From a checkpoint of a small sound classifier.
Training: soap at rate 0.0026, batches of 64, held-out accuracy 100%.
Rows from block 2 of a small sound classifier, named by matrix and row number. Rows with one number belong to one neuron. Each number is 128 + 24 x the weight over its row's rms, rounded and kept within 0 to 255. All counts start at 0. Numbers have three digits each.
Before each neuron's rows are labels from the 100 clips, of 14976, where the neuron reaches its highest value: "peak on" is the class under the peak. Only what is clearly more common there than usual is listed. The data: single English nouns, adjectives and verbs, spoken by a formant synthesiser in many voices. In brackets: how many of the 100.
# fc1: first MLP up (model.blocks.2.ff1.fc1.weight, 768x192), inputs 0-95
# fc2: first MLP down (model.blocks.2.ff1.fc2.weight, 192x768, transposed), outputs 0-95

peak on: /s/ (68)
fc1.154:151093118113115127138130118064101133096187102120146176120140142095122161120130152146122075107155133121189124091106125125154142087128142083122117187119137162169159120113110123157117112132149131114158118112131125119099123177106146116123125168173120147111102154128107177132142147117133097136
fc2.154:129109183140108142123132118061086147094105149167135140095156108130089145143107140137125155119123102149139144183143131153170131143092102145120126173092123160124121125104163113117114098118115130162117115135148119138090094115150107134096120110143129149069123094059163147133132127153123131128

peak on: /p/ (87)
fc1.626:113164138107146155140122147115117149075148153096125138123095131128140122122155149174159154127131134151101090144140119105147121124124112136143120129107168115168167113135132113177077159113112132159138110141116110125089128144113108088117110149133145155130115103124113139122084143117130157144
fc2.626:117101136117128110082138141121152125144138154180112123091104128128158106164123098129130148105117123153149125121113176102168170133107117135123110129143154120121164145134179113102131130159144150130084125148156134137121179102122161168124152139092130120078082134151155159127122134118110140147

peak on: /h/ (86)
fc1.24:150119120142153159162101082112147116139102170139140161149119143138137130136165094144148132110132124134190110122142105170149146163147158088142078133166101128086110180140134079108146132124120102108114093173137152082081114104129126137140134133100139153112092099107131121120109124092150106145
fc2.24:154148144114161110158126168109090177137143097125135128091137119130166140105099141166152082140142137112127144171110075156112138149137155110089140141154114154093135132144117127107141130135112108124154149089115137077128110099108133145170155113150138114147106161127120152105114157162140144116

peak on: /æ/ (40); /ɑ/ (37)
fc1.536:117155133144170113084103089149121097166136120176121173151122102143117138148083134149137136125116166135136129134154122121130138152152130130117112128133161099114160183142161121113121118139130137087117145113153091107100105119126178137103097138143154121131106150111118160121100136152116088151
fc2.536:117110120128148140121114158105170087142126097151143181165124110150145117148106143166133098113115120168127136102100128111198138139145127147127149138127154156090138163168133153114109162099139108134129099112168120113107122127132129105149098142156123129171108115157112060106132136138117174106

peak on: /u/ (60)
fc1.377:155132117113132139134105096135109099174180115160160139116165094106122112169141160125123120118161129127080093156177101127092106113077172139109155141112112097146098106179112150110132140127109144095125118109130092136112101092148137144161139144093115126128108176132136160101112107128174144114
fc2.377:141078147135149122140146112123110124095155151125125145124133113146123184144136102108139096099139141137131119131144101124091109124121113138152121129151138131102158075123153073121105129175140150104161133125150106137108129104123106149193117139128117148128147139139131087128170111105187156127

peak on: /k/ (51); /h/ (48)
fc1.438:109167121096112124165122093105154140121119091086122117154075108098138109173191088104131114137107104135140082149110141143126105146148136117089092159118145120123146112157143059130098142109154137124144149150088132156133138150098135139095114111139109136140137134144139142110089099160133128136
fc2.438:155148105119154158130102123139142132141100165107109118092132108127165122114148126127163174108075139183119101197107150137066111175146133095134138172168125101129136103125151119138135104126120150153119160109171163145148154110125113132125134112191159080083122103114114184163128191129109130124

peak on: /ɑ/ (41); /ɔ/ (32)
fc1.514:129160084160119134151133152090104161164174092126129119119159168118098122134163104124082133150146083107124159138152129153147116096161141068144189095140092144105105158077140105122131082132117121119162130098098149126154115141141138110157137114111116113148101152148123117092136074162135107144
fc2.514:131132136150127151054099106147124085106108146084121098167148186156138139124123102103113104114166128114118105153119172174130133104169169132153117149123121086108123145164163104122157147133169103128101098127142155147108178125096070133140149110132150128112122147128143104145112127106125100124

peak on: /ɪ/ (27)
fc1.671:163099170149149115113123110141153056137165115139164138120097118107159097117164141155129127131115114150134095180109167134112132078153137101094107109130128162134093104099128123116138112110152149113131125111105091162108084125118119118099126139142119143113134115126149120094152123148119143091
fc2.671:139110106143132101120059137107133124116156127197129102146136145147111143103132097087090153124102145110123126168112170145157104109133117130105128130136172138103152108104130094106103159070104122155154121108129120116107086131126130133143146101148136083101133082174132115127130155132122106127

peak on: /k/ (73)
fc1.599:111122116103149138156121086123090116082111147092135124112152135089147124157114090146092134127133138115115129078090145125121118124127109076126114147147100116109123074128170123135090136136144111135153126137155096139134132137146135104177052113141140131126128163163143112124139120118106094138
fc2.599:129144104155108120155106106107114127129134103134092085137129119132133099124119122140144078106108151112120146141139106151180154103135143116083118115119168140139103108110180139179137096134128174092147128187143084099140136120147130126170154130111151133116107113168116111131153133157078131117

peak on: /k/ (48)
fc1.669:111097161115110137144164087124136150160105132116085150152125159094138128157105092140138083119131133171158137126127085123166120088124145118126099115108106154129165130099122120136156123119119122092182118118132129130118104141124149170153136111157166140078121149096150145135148155086126134125
fc2.669:127123105146124164146098113107135088117128162138168135127134115155098136126100125139120142117126106167125133086135125137152102086158124141079076133130104160117135097130119100098146136103129139123074099141173154163124137136139094141159115153123104119154149133120135173125164148178152176134

peak on: /u/ (55)
fc1.523:112119148104133144117129161146156131138126128144135139142128127131114140095085115143125119110160075124124116113128106140151147070098136120145152147125143124146121138137077172131113136119126160152174071128109094144098127121179149125171094121096075084112142143131120123127112133112125124148
fc2.523:148135097165123106135108102134116120145083120101130158145178120142112146100175169156139111172109080138162137146153104116116101113142122097078153137126125116108144149115120115075117145120133156139120127165133166125100115106124065142126172094162170121142154113137123111112171096114142082147

peak on: /b/ (57)
fc1.294:140125165149106100124137117130105192135145100119098123114103158105142133125158110122143143125159111117160128096118141111127113137121167125131145130124147091122126103132143131089112095134191170155140108130157128108105110175165129184169116133127160113131135115135142108142107108122132159114
fc2.294:137195137127147159127117145120109139126138116154135158111146156159182143115077112143081087112113140123146140161135122153088131119140124137126187139126130132120151088106133097134136097105125096142103133147108124094092104131120143146091117127098119120116127124127104139111136176134119120158

peak on: /aɪ/ (50); /ɛ/ (26)
fc1.560:116146138159176147152122140140122081133125164123089127143148109140134145133125166117157117147139137127127123120082102128138153136097157143133134103109158127141134171083145182158103171119110121120171110087123111120056138188104120115099121127129092120153108148144113143094141124098138132159
fc2.560:114104087123137129125125137161085127126167157106144120101213126160116127112114143133059132160156133124148159093169090133177132159135140169109144132122169120150163112133116165111123173141145181139125141122104134106090165125107104080142129128114098121130160107133126125089159150086123121116

peak on: /u/ (37); /ɹ/ (33)
fc1.296:132142087132168117088160094166140140133152119114143114123147109060158146126127171123159118136103115130141120150131157120137108131075100154124127109132136142083100124154113126123134103138140144121135130121118061129116100158136118131122110097100061156124143147061158119150122100154121115130
fc2.296:159110145170093103182100135147153115110165165187124120182168152087114105138149109127114124179137149141105163104069135125134142105111141142065128186074145125122147117157153116171133109103150160126127093123129125085138149117116110119092112129125111135082141085112159143165138126119126105134

peak on: /ɝ/ (85)
fc1.346:109113137176117125116142118142163087108085154110114087089141157151128124095159112125079127119102104133123126113143142131159146198109129150131159131123150124141099132167133098119120130143121142143156107129155114147128111153109159137106142117096143056108148168150145117099153145127124146162
fc2.346:134146143122144140122174105114143135118123146170120109130151126153125139098150118143144153151114158141133134160133143165122105151170088146170104052137151128116096111134133167132092067118125120111144171151132130127104132109130138111121065123143118122128119088139068151145115131116153126170

peak on: /ɑ/ (63)
fc1.647:177147135114110169151112118155104141099093119108109116106134096143085117115159118121124140120109125125158147127145126094126122156105211101100119089106139119160124174183083110111128150113135126092090173136128147137106129163119110106139128177130120136115102129163129154144113131121146130121
fc2.647:187096114090175132109146156083126143154117099102181143089122125129130130167139115114148097114122173106115141164086138197144115093152117157179147120112114135121113142105105147108081157106161128132101124139131161125152145095126093137135146106116118133083123098138138088079140126152162126149

peak on: /i/ (28)
fc1.318:100119119116128169133160083108095111182130069122122106116106124145152138135135140133128147118097140110122126146142075112155096115087108110113083123130144109104091123109155119130149127157110094122119156080121147147138124147109157158129119104154150096147125178138133087145144104092136115126
fc2.318:115088104113105156126137125120113104130117101129145124125174129166132099123085162134130113146123132130125101109127111201110102186081120126165103136126121142118146146141074126134130142087130088102104147103080142136125120055123119161108126114097105087103129178148108063124155104142148112124

peak on: /h/ (34); /k/ (34)
fc1.20:118132127086108129153132071134150171168118152150110154177114090118156152111145160118122100135175108137141168103129128154094113118147105124089168153074134108117144102120125114136117106118133170137136164167116153113166167154129162155106141136102094118109118115137095130125090117108138168128
fc2.20:149137111140163149163112116150126130116084105107130120098099086118104125165136102092123148149137104145170154137112124103147130138153134097116155158164127117080098137105130140169168188208142094116121133177154133107125143129122108133135113089156161137141103122136131088111126113135137144141

peak on: /ɝ/ (75)
fc1.742:122116145100083134125137112151122120142132173147125113120117139115085152121127121080107072120136097117131169129159105150113149148117136179136150103117135127085143166118109145129123171128155118122130101135135160145129147157115150142155094143158148130106133111132089129148114088121114143149
fc2.742:166130110143141075097117155145128127097144113172134129112135140106143127134181133125144112120146135110079079129144139100099101119123156116157151099137155130123097130103151148133125164135160142122098096149180108104133133136112152136060112108159121120090104172142170153143151112153109147127

peak on: /æ/ (76)
fc1.404:121135157153127086128121132106161129098180142130153153150101157132125155115108104165089137103143132164147141149118128162111107101144153127106096133090168064133105137104183139118108139149137151159174127137149091140123142146135110129128118138101106074135122159137081123123139153123124122156
fc2.404:146078102119136133134111154120130134114181179113087086137189138151115133125122111136122158148113148118095124145133104127103129162119107125124110158109129135136118130138092117082102159118153129125121102142149174073120107131074099162131071125161119101107111118110166132122166155101143086152

peak on: /æ/ (99)
fc1.562:127145107138104111100113160159130113106139094130084145127101103121093141160125116156129100134109082132125114104108132117209099100084125149107090077108178133138089118172122132154134088144122143120089116145110148119105127110091116102108107146177135149094159099132097118139102155118121107145
fc2.562:141170106110115155116186103183150117140125100110122069141114115127123129164116102099134176121128154139133135084147154130131123178092125144135131104128142178134098120099165160131145123124128159116102118116129115136091149137141131125158152158108121142118127094120129187120139114117173178081

peak on: /h/ (40); /p/ (27)
fc1.63:096148101112090113120104060160167105140056134118106161122097145114127139116183095105106119152164116133114181185098141127128152119101105122102112122143115142104137098144110093129122134129123178159154149130151128111145136143119117127141138134120135110136124125131120098087128127140142174143
fc2.63:159163161115134142128127180155080129142090131140124068134164105114102076164143136095127123118121086132102160130130135124103116069140143134143132153157124141122079159109168123141135149159158141112125139137107128123134127132164104164108182104155130127153096152147119129125120140179121116148

peak on: /ɪ/ (50)
fc1.632:128113153126097137112143148120145136174139168179072131171091166065157119124120157129124137126105099160136091118154141174146119136151102150151146149095135149076097159116146134120147112152108171184114121158109145130115172116138121125088079126133111118097119147121110135141125112159136096165
fc2.632:110157118130116081028165126101146119087121121088129129126122169145083137179093136132159131119156116102178136168145134145168154128128175122093123140139120107161175103130192148127110130140090117095129136112159163138151121114121118110144109129123144133163138135100127120123157168114092184075

peak on: /ɑ/ (39); /aʊ/ (38)
fc1.545:137120108117129168078076130155163148127117181128143198110151130144130170152101105134108090137125133137131143128118111083136147126128074156147137116116162104107152145139149085094115145143113144136129151127093146103106089148131146134104167103140141122173108128154114120152105151137116151115
fc2.545:106130130093131124125111120118132094136145128137115157154103138144124123135091117142124129091152114114123169133126193133152104150146148127139149131090170122114167153092089088164112140155177146127147136139157126162162139129150124150181071110117133115089147161146174101118132125106155104148

peak on: /u/ (39)
fc1.152:166133160136105174145118132133121108129111128164127191194152128132128139138106144155123148128130120088141149152134102110097138082091126115113143129094112134172120118087115148132091149145112173139129097137133134150098094125156130131113153129111026132162121153109140148084130115135101103131
fc2.152:135123089118127105150087151100125134142071098126138135120129128161110074159152158172098145155140101148147118165126101114097081084096165123120154099112118124144101137098090120097173132111124139114128101136114170171144130121135130119135102149137118111136114159173094086175119138118140090120

peak on: /h/ (58)
fc1.472:172139120115163083142120083157136157134163167145139167109145139137119138124150127137093148131161112106132101161122101112082137118142134142145123124133127154102140105149125114093136111128073099108158143170127130112122159126151118145085144097102154097120159130101127096092145129112155111126
fc2.472:147159089146117118162135130138103088119108118139093106099084090115119167119117129104157083107133160124156115144111152106155181144172091129127123112149084137130122107158131119073144145125129138144143155154173150137120108123156113116112170121189159155111115144092090125125110107133128145161

peak on: /s/ (36)
fc1.520:158094187136129090118081125137127164122123136165125134107142136100109156106147175117163115119100154102127096133092114145136156096091152122090094135133127164145115136172146121104082135161144150129124083157062122129111113115150183141091138159155078153145178177106123148083141125113136108125
fc2.520:122165133127084096142142101086091114178093117109168131139141133119157108141167106112139115112109188136117128149144097143086100091156149126122182124102089130145101129142113106115139126112136109129131097140156154146081147118097137149126133159127100129127115097107103144134135076156153136153

peak on: /k/ (42); /ɹ/ (37)
fc1.157:143139082146121125175128130129140161136155112105127162132110133119107103091140166088121139115149182139151191152110170148149129117127167157171130075174128126188106141135107143115143136119124117109118107147123139127130115159137136131148159127145114113128141120116141156122092154133118128127
fc2.157:135136115088114148108123153147103139060117151082127140131160118125129115129108132152148103141158132106114112147109109119076173116122154118127143102121157124133136119127213134118146180118151129153126178167141090163123146098125102151159160115094113134106163120116160080118123114114111135165

peak on: /i/ (83)
fc1.114:133132134128148123127145119098120137112125100125111113111146076156154185160160151105157125147097144149129108122166143141164119125131229122160128127125117121153143131143158122103102146109118145128099143098116133137123114103160150132145139144134084104100168111164116137146161095166108099119
fc2.114:138125142086119142115096104169136089118171125087114153089107133125093117141128131184100135132176142146133127142119134084160099118117141174120159113128087140117120118128123122067124157098141062148103110108149136112136139156090140073137106147125126155129112158102163131121127147122135125126

peak on: /p/ (42)
fc1.160:098116087086110144132129143100121107132108143154135122127079113144116134142168100088145092131114126139147154093121168133142099126106126131148149120122064149093119103133173137103130136173113087136126108120112120109101135140158131114117179160073179111126140187110130143138136144120152106185
fc2.160:135095097101168141100127105100146145099125166110143107153123126137123194126128134101146107100121119146157110133151134105082124113158131100156107095118156114101113129126114130133122124113130141101121066107114150126077155129132096099181142110143140071084149113142106097124102111158112117118

peak on: /u/ (48)
fc1.185:148110112156133145129125159147098147097090139124109163090129122148120176134096133115122138132153089152130087153115151121119154121169137078152108136146091149135169139164126091134116199109134152109124131111107136085113065126140111131132181104103125105139123118160160134157131150138128108129
fc2.185:116084097137153118167105124160173097123140118095129148134137132128167129144117107147112108154133103119119122123108135111167149144140140101173151175100115089120146128121105176103135141151118091155143140129152130178159103095137115161119059122102161166068149079137153108130116145096121143139

peak on: /æ/ (76)
fc1.206:091140139125157163054127124122111149139151159170149140084147115154116102111116104169168128125095136128153152122196088149126117154142126093113157121095140155092119104137090132114126102141132145120142169164139095103098141132123124105148137131115116104114143132133168133122093168091160124164
fc2.206:148119138103151104114150153119131128124132146128137150149121137126117154130145103148127160122136092203124130122116102089116142082162119139139091103095163149123127140144146185112127111134168095110098188097127165159145114166123165128100115145144151136085098140189135139132076146110177172124

peak on: /aɪ/ (40); /aʊ/ (32)
fc1.476:133147089096138080102147097102105140119162162116109083156162152077116106144108123118114117169138116146141103127118114147103148144121128109129129128165162111151113067130121144151131158160178135110157095086099125116077137123128095099141143131136108123115120137123125127111114147086080125144
fc2.476:127100157136127082170112088121122102138126109145115096136137148133108133136137127131109133116123113100123154103129083158113094134124128134141130062128150155096138077086103101116081136110135128111084110189085114102129152138104109121151127122177128150126103129136104129146106078078134117151

peak on: /ɝ/ (26)
fc1.261:146137132181153128117135098117152111141136173144160135105123115136131140100098096168168142134130110191150157143195112126127139133134135162139139122091078116127104159085122141139111126154138156139138120165193108132134131118118118096063158108112161105126134142087114118124099102118105157126
fc2.261:094120156107116119115198156100140123128181108117134147151120106119136101129149123116138132101161101114127184127123131110106144139075145151158117190109138163130092117168124132134120093120097113118121112116168155114098118133148123122149136124140116136182127137099137101126134147126142138124

peak on: /k/ (68); /w/ (26)
fc1.327:082167131097150120141132084131064116078117138119109112152114154092181126140138122085146140151112111122153108112098109084104128124136115121100134160163133096133121141096135119103082162098121135154133111104164132122122106130129085161142099145149175149143121162138153101110129139126125140139
fc2.327:124135122133137052119134129134126130142144113123147146122095156168151145095130156152112117120138074137121089099086154125155137139147146121108182118147146134166159126137105145139138109112122119093135143114091142132137116116115162146112173133124169149071117122110141127164156112103140152095

peak on: /p/ (70)
fc1.93:144161131098152129125116111168076154127180071147128153132145132127113087136115127124126188164131133154115135185158102142092121191104114075118109143116131153142122161096125124138112150126105121094156142145178129110142128106115120105119139123123137123123143110082094109132183180120112146139
fc2.93:105143129154151127132115103082147099125126146152130141149143148162123173142130106107192139166114092132180139127130136140149141114134096151120151066163109135099109120144075136140142105131102113136138113145065090113109178172099140142156156166135123129132102110162151172080136125113092118126

peak on: /b/ (99)
fc1.678:125124134160141111143102139158120127117126110107131132151117167107139148113062176100133163158158153152101099146096101143153160131087122119178143157104110104122135117129150155109092119126134157113114133131115107145140158126185119167120107105112124160158131117099133106112075122126133168165
fc2.678:119123141146131098109104146142140154108124099162120098149102105166125129099124103152146100124104111132118107124081098136154124135082117109198124152144147137149098127109100075074120129175179118104093128132109098154130185134098125143118128109100121138100121115114147171116128124110100144118

peak on: /u/ (53)
fc1.748:154087155108159149128144130112126138165149099129097146166126124115152130090147129151169095106116108142135101164094150154135106111128091097132171153115111134178100154121086135110114149127112137158118157138124143133156092157175110129087155126124120126131124130161150159140149137119135154168
fc2.748:133141144161139126157091141143130138120142115122105130108148127086123154108112124119100099139117137115134133104120118106159109114109103147144158199139154151129150155096119193127123162166151098140122081164109168136170131133154184169117171168101146186153142093109154132173139140141151173118

peak on: /ɝ/ (50)
fc1.581:157099150178107113155130116117151097149083155103132143137144103145156128115164075135145147120114128117139145152097139114147111109115101122138184163089131158165114096115130149093087150144145176104096106151089123128131098136111209103098139171121105102139152133152089158134130134117079090153
fc2.581:137123127049104128114103117159126138145145107099147154132132104146112110122091127150135067166155135145134113182117096109148127154121115125121142124149127107112154145144120112088115153158146125110138127151141123138148103122139151111072085175117142106168117127102105124138121131117108080176

peak on: /ɑ/ (69)
fc1.630:154129118144095137108161182141102127090119127176101111105135157115157159102107075139114109142094169138121129144104144167145088131151145135144093132112146131135125143109117132081145118149127135115141141133114080099134143128093159098105171137171090144145126094110146083119102162096097176108
fc2.630:079114112107142130108136176151176150137104148160123107143114133133134132112116095110100121080141118131134144116106122132139115113162095163080132120130112144127159135159154167133103110143144120130088113057098125110157115131132113121104114133127110155161139084113126157158110118120117150140

peak on: /k/ (62); /p/ (35)
fc1.763:134127130145135161115122109148157155123121114096122180117130098117133135101095145090167128108068125147151097174099123150155152157123145159140177105136134128157132119128138115115104111142146138102166138101134092136109163175114098137111081105105134128115092151118131096089106128135092129155
fc2.763:168142080097131125127131126137110148128112146094121082097141171144141127120129145107158086125111175135165107119078109153145143120129102157160166105152115129131121147075146104153142137142093139100152134132160163128152101136102132154137188117093123089205139139145097177116132135135105133158

peak on: /u/ (37)
fc1.209:154156126108143121134155116143118148090128105120120076119171135114147131097084100169142146167123092134163111108127088154131118109123128111107125144124111077104131103124187156127145126105155102151108137147104105143090124157142131136103137154062122114118113112137154140161154163125097140118
fc2.209:081122097093126138121104169109147090118155128118161134172149121153128121165112136131143151168121132119153103138093173114130146134101132105102123160155077135154122108130143141139132142144119105162111125184132135174155131120185150152163163119134148168133147120100151120135080133106165078130

peak on: /ɑ/ (64)
fc1.312:130126128114135142134114154079138087147151142139184116071112114139114116098162111138156172132112142107129152123086092149138131190098093155096107138137162140071115134141166084127114135130165124093158108132120146128141103126163152120100142125135108113083114090136138111155145136138119071133
fc2.312:098087125145166110132128159152137171112120107146128110092115106131117093158107117146116088089181094132132150117101106143114106134172113086166155158146158124160092106112156125156142107145121137174131122148143117135144172128114152118151118121145117103112114143120104118166124094096104170117

peak on: /h/ (64)
fc1.559:127140119131140156114125126133110120132123151154119133135118120138136120130113153133132168137122132201111132149131175133096140159129101117163136109134127104147147136123165087155162119184144141134096088179097097119159136150128157148109165125092094094103108135148114120105138129149143124100
fc2.559:132080103151105142123100112153118123095166147111135116134140142131141139136108119092156102133126167113135164158139154137181165178118112138141163099130182130123139146110144121134152138139122113154123170163143128115102125106137121153132146154116125100141172153124112102090144095100108124122

peak on: /æ/ (50); /ɑ/ (27)
fc1.382:120128144169135092120123091138156113133085117115123109105107132110132139108187115155114164162118167067100105110130147106101137144090095116151172110130152150174117139128110116120094109148095105116118168116098143115117101140125117151081110067113136083178189168140127160109143158109082136126
fc2.382:138111143141108140113160145112135144149151122166157143127166124140163130135155123133140146129111137114134126125106125152126148125157131093114102087150148128101141148143152143129117152176167186135132111115142143098104134095140093150145119098115119160110103181065157116135135166164092210121

peak on: /b/ (50)
fc1.479:139121128109135106092167123067125156117171093118137157115120140101115153116088119155152121142144107148150100129141119101191102119160142123129101172130147095154118153131163079178124135135128135137142119141101136111101134119117108092129129157113141127103107141116140179169118146155141134117
fc2.479:140114174112126117156144131098145184094137117112165134090107143109120101108097122083114087106103137144100133089173118127167145145129131104152136103142155116128125133122102100127134118090166093119117132100096105175127107109110146107126173145129111105151140138143152138172162137133101096098

peak on: /ɝ/ (57)
fc1.593:155171127172142148157147129124128115117146165093137147140112122123116091141097139105131142156113117125099096129118115114202113140101179142152157130105103179092110152120165139105141149129085156115114111142129145181152100103151169137159111131124134127135116146103166122139112104119084142127
fc2.593:113147099124142121134179137153107108101156121108096139107175126122134141110119137136124175096144127099093163145125134108136119158111097119119106054131107108142105138125150121120121141072114126128133048102110128152149081149112142155143127123109120153099111151169121152138125117137144169164

peak on: /p/ (66)
fc1.761:130113128136129128106146137164108147107117151142128112100119152117135090112142105112189147161164125143111129136161146166095076104117130145123185096104103177158137111149147118108079151146093119121082123163131102161162080123153179144153119107122111102098072151152147153172118142133087116113
fc2.761:119150143105130107165115128145143124148116134136129153162154119093091062127103093132113128102138078162111135155123100158102107130136129151126112129123124150110144106119103104109106118151112154134127136154160142121158099162120114126128128124108094157116115155087130109132100117112143087108

peak on: /ɝ/ (43)
fc1.328:091137156120085133154182113145126151115115188106154142170111137138129153083081102117129145104086108129114121127141132083152146109126107130160119118107089148108186131136143171131130128144141126111126126134120145124122102099111122143132123181124181152138144156103149115130119128093127127102
fc2.328:162123125107154126078104136105097129116093095140110114143075117164139156173127147095121150104110134121122159106130122107117142079139128139128144120090147121117110121146130126147135104162134120130106129138106087093142137143119140123147101136146094109071119138124163182165166093142079175064

peak on: /aɪ/ (55)
fc1.756:117117170094121121098159153157128139106127139082150120124089120134127096168129119122079134085114130110158110108142146126132117135111096137175085158148137084145126136099108146178123127137123095128152120159173109135130102136112127131130157152118103100195121167106106108167137165181099120127
fc2.756:111163107168103159138122099109093103104169144098135117140094157132163148109177117110128136143146160120151135124125139111160149113138171123107167122084087109133128135137127092139178154113122147142101146088109150134171115154109128143173127143211125124151090102163121115148147091130138119154

peak on: /s/ (53); /θ/ (44)
fc1.117:201114159115134135100138111129119114132153115128121140120145106121122095126111140093175158115139141136163070112144130112157152116141150107135142156155135144099121125147138139166068120081158129123111131123134130102122122127108120156144176105099139098094121153123151133126099144139154110087
fc2.117:107127143147101116128098118151092103131124113102147147111081116137105127137114128150131100112145137135120105147140088127173098120129138096141115155147139135122108118126138096147092113123073152143120114126134158124150155119140164113109119116159165113089122148108129178112113123087122141142

peak on: /h/ (52)
fc1.758:128112105097149145175108110139101119080127112136123155086122097127116123163124157156116121104119120078144121115126157122085127129088142135114136113112088135094138138140120124114082147122110172142144112138103109096125131147130135146115181125146159159126153127115127149113168146166162156098
fc2.758:117157146126131117155145110126126170113184138145091095134150091105116123120132122130119092119150158125115136134140119118141175155146108109147100118121099179121139101124136146102128085148103113110129080123123151126146180165113154175161155135098130142129130105116090107142152167128128133102

peak on: /b/ (99)
fc1.71:093118151177090138133118171133139085094126182127118143160131112157118148139098134156149140119164151117127114166123142154128078145152120094100137126119138132129147129119159135134125102121151172113120145117101075149136100164131105149099132116123124114119097149130105109084092154111116142156
fc2.71:157134160151101106131120182162151076102103118115134102097116109127122113096107111140130150128153145112131122104152099131112130184108055111124141113116160112131128146158133096103121150168119112083137119097154130139148165149154109141160169119129145118108107158175097136206099113156116074160

peak on: /ɪ/ (38)
fc1.594:105157142118092133159130075122105121109150167149106070111104136097112131141107117151099177118134143147168148146190125096137151119138121135124153099127155127132132115166102103103128117144116162122123118160096107107112172167132143129149161128156093097106157061082116112134083151120104115108
fc2.594:108146135076119187148125136118156153136158122121103138118125107155113126086163147160141142131098099114124177096069141106098107156129190123105148169127109165121109130164128101114118068158154145103133112089168134117129097097120116135163152129111116134147159108095133127140129142113129149153

peak on: /p/ (55)
fc1.622:132148148117112140116114105105142104114123089135124105151129138133135076109158106119179145104097127140124120161144104125136137137168128119099139109122132076121104120120095075122153167137162151154107141143131132142140141113136145135141153119106064121136119140125151131102132122135129126123
fc2.622:163145137173108114100094169146105081083139135174121149145134109138136123115084146127129131155064113114131115143156148090121129162129170110090124120121120154147157132140159142114095102150137159104146110146130172106139126135144153114118089126098159115163148138137154125136119125142080177122

peak on: /eɪ/ (40); /aɪ/ (29)
fc1.397:106153172171091144124115122100157098119138144157139132133138109117163110117101128144129099122143114135146147131107114160104159123121135147114147147096091137107101125113130122113085166106129162151119095138111173095127147093110112071120126092124142114131120188131103103175143118165115159184
fc2.397:110102122137135122131140122128119101120138138118142152107147128190086082095160155166112168136119114129137134148128158108155141141195104128130158134116141127139141109106121105096114137182096119138088146110160166103110131140116127125146088143149094124188140134127110127131178133129145153142

peak on: /ɝ/ (82)
fc1.592:152155140153094113171128087099147123117122174145092162151118110108121130091146105129121115143098141162136145122150155124127115163103158182130144184120087133108104165094088144185096130095125145129107109143123142165145125142114169108163093130142133126117094156116117108092113117123125130134
fc2.592:090096118134134140092157136162124139095139108115085170139088095113124115123132130110137129097144122094099159137136142125129138169113104133111124158129168146128060122129173126113141100136129091128109114174147146109133123145164202102150141110109121135138147142129134105148106106134116131109